{"model": "multi-label image tagger", "crop_scale_min": 1, "norm_position": "pre", "parallel_block": false, "patch_size": [2, 2], "optimizer": "soap", "beta2": 0.99, "beta1": 0.95, "one_sided": false, "adamw_lr_other_params": 0.0025, "max_steps": 6000, "lr_schedule": "cosine", "warmup_steps": 1200}
Rows from block 2 of a small multi-label image tagger, named by matrix and row number. Rows with one number belong to one neuron. Each number is 128 + 32 x the weight over its row's rms, rounded and kept within 0 to 255. All counts start at 0. Numbers have three digits each.
After each neuron's rows are labels from the 100 images, of 14976, where the neuron reaches its highest value: "lies over" is the class under the peak; "top examples" is what is common among them. Only what is clearly more common there than usual is listed. The data: drawn branching plants.
# fc1: MLP up (model.blocks.2.mlp.fc1.weight, 384x96), inputs 48-95
# fc2: MLP down (model.blocks.2.mlp.fc2.weight, 96x384, transposed), outputs 48-95

fc1.101:149169130117197130131081132110155203138106092129172112136152178185106095142130073160091096142147113119132114168134120150110139105137127125143088
fc2.101:099133145161133136108133154173101128106145137117157132135118142038140165123165184124109125103151145139144088113103178151103177104146083106166158
lies over: wood; ground
top examples: thick trunk; night

fc1.82:150081124151145158144140156056126155136083088087164142118132113166140117084102172151154115106205162114164018129084062133127138128168145142127136
fc2.82:124158136109127116125115081142130102093139146192143127167094162116099106126183131164100133108104092119116111121121149149166062123082108082147092
lies over: wood
top examples: pink blossoms

fc1.3:109164158148094171115169074108088109119109136099103095163128122158153105133122161137112124113153074109119105127129174118143155200142135146117111
fc2.3:140106156134140142149137201112165099143168123122100135107152176096081132111134113126111146083132148171147116078146120172125109098136194134119129
lies over: foliage
top examples: white flowers; night

fc1.70:055157137137136157144146168089153173069146172187167142063094131090168124107153126122160142113109178105117115157109169158186203144139120086133138
fc2.70:172128128099045141099091076090157126144148142089111077202154117180109139076114128120151159144149091119160162124143144087062080119167097094179127
lies over: ground
top examples: night

fc1.77:128046130182141127165090166129167075094108115134115134122132152143122153134159068166122108138070124150095142115166096154142105165210138132178100
fc2.77:136198145092129174115071141151140184100131118130131146131106063136119110085055117117183162121141124133165060154121130110150132144090091115107136
lies over: wood
top examples: two-way forks

fc1.46:091096095142099103152076170129106132088166077115115192096091147164076130116157089102144117129114134134141128130161119156073133151157098179100192
fc2.46:166132168129155146126118133202116077163099142152156143155070134157159175104111070120099121144172115199154130083098123108146113133097117100118085
lies over: wood
top examples: pink blossoms

fc1.137:180156132175148167156114129174114115167076143099109145129183130148138175121119134139119111138107133172155168107089119141139139097117153211108112
fc2.137:103127119127085114155099128057095124135213129143176108123085148165084073138173125104155187116090130133107082157107111113101111140129109092112109
lies over: foliage
top examples: white flowers

fc1.126:164126118109120125066127155095159107125123124118084190135144149129126114112123117144078123099126140122225141058114122124167107138154166070125205
fc2.126:056113134179138132142134070177082128098135195163143166115129143113113119183140110107157173125144111144092137174126138147086155146065124187172080
lies over: foliage
top examples: white flowers; night

fc1.136:142118117173119184111125080104102176104144086137144141110138149144115181142094112149114109123158093192105173086142181027081167148154122159177125
fc2.136:121146189097116097125141113176148090158146140113127117141143121122079118081126132076051138072085119130180116116100111213101105125057164096040138
lies over: foliage
top examples: pink blossoms; night

fc1.310:098122107135124120154151123163140143113128086145165101072123170121100073163135198191064091095105121137154118102093141099187113117146144091144110
fc2.310:113103094083096147089101081137078102120122112131116119113152110113126165097077136086113127125086091162167076137120060151053124187093113082026103
lies over: foliage
top examples: white flowers; two-way forks

fc1.51:155141201146122122160052119060160122182144144121112093170163139148092128136120098162188126166119172138103117179163107131129126042089105204145123
fc2.51:091156139186140139080198135191112194108141156125110143138112143116094110170151112106155140111135150105135085121089121145128116189165106146081116
lies over: wood
top examples: night; thick trunk

fc1.293:119113142137110136106100156152109128065161155067124114134136101096101149172141076053125144125143148168134111099118103084120087112131145113145155
fc2.293:100119128127153090137128145168154123122177137123092060157143114139151149093120133144116113133089101091177184149196078168131182152089109185160084
lies over: wood
top examples: thick trunk; wide

fc1.81:151159105152106106130126153116121160140113126106107123096083132154169094128113075103109122204117126167182124114096117094068159130120180115118132
fc2.81:122085136112086108119163117140109174149177094140137116153138118089127128117159158089106169095150121165108111162083137120153118084164071118108166
lies over: ground
top examples: pink blossoms

fc1.379:110152139154113206149124136182127144062132153143154142147142122121110129155109127118146114156113154157155142130095144112083110123149158174119097
fc2.379:154096114150134099113070100152076089169085109132120121128196134190116153134110155052183085103143086113162115127105119140065201131114182121104140
lies over: foliage
top examples: autumn leaves

fc1.306:083129112172102143114163103129093080146159098122130130120103190079125107185136077123110143119060114124195118108127115117140154142105101126079211
fc2.306:143158115140137133138138128187125130088164136178035120132133110092082133109116185142115135072177098043135205160140140135161175126144140138152158
lies over: ground
top examples: night

fc1.331:122133118100144105148102156124145146121144143080122140156088147090142110109153126163134142123126088099108137146127103108092144097146182157092136
fc2.331:108121186168151160134125199128148109143151168054113099140113147107121106100119111118098073128128178164173146121117101164140104167126129174121094
lies over: wood
top examples: thick trunk

fc1.368:198147136126145124061112165058114074175112147143149058141116096125132093106078163118139156141137137142165124037137118109127133085136108089134107
fc2.368:171127135081179105173183105138121201112125050113117166151125132205102124126159132163107140127153097111117103159123152140137064066123132142154167
lies over: ground
top examples: night

fc1.111:082096145096072109171095105108087096095093150147155140072142109167181151155137118156161158189150107116136166119157119058178144179173101153148175
fc2.111:156131116098149108127189149149152142140112126085073109139119134175121111074189154164148146133107082154127178136124156159134163119157141119177187
lies over: wood
top examples: two-way forks

fc1.338:180128191110165128137123172163089170092123150151170173140137126108136071105147134137131133175085146091096107104105141115188156122094126058154129
fc2.338:152114111142080139108134120140168166164160115086075094144125092092140141120153125172077094105144139129169146181150108104127118072092098123098163
lies over: ground
top examples: night

fc1.205:134071165087162159135124114176105066165150149100140145162126132122155170103126090066125143153054124118126124112083149102123087111148107180130080
fc2.205:065205084171120128128142137090158188204105149140113113137113101115099088104102168146164110160135127120158063166168135129121156150130142127077194
lies over: foliage
top examples: green leaves

fc1.123:159161154119101159189103152101141125135160127140135129152135122140123103143119116112093095132145157138124051109116111120118071109156155082125139
fc2.123:150142149149121151076185089157119154115167149117093102116150136102159173139181171134171184114122119079163186132103191166102154102118065137113148
lies over: ground; wood
top examples: night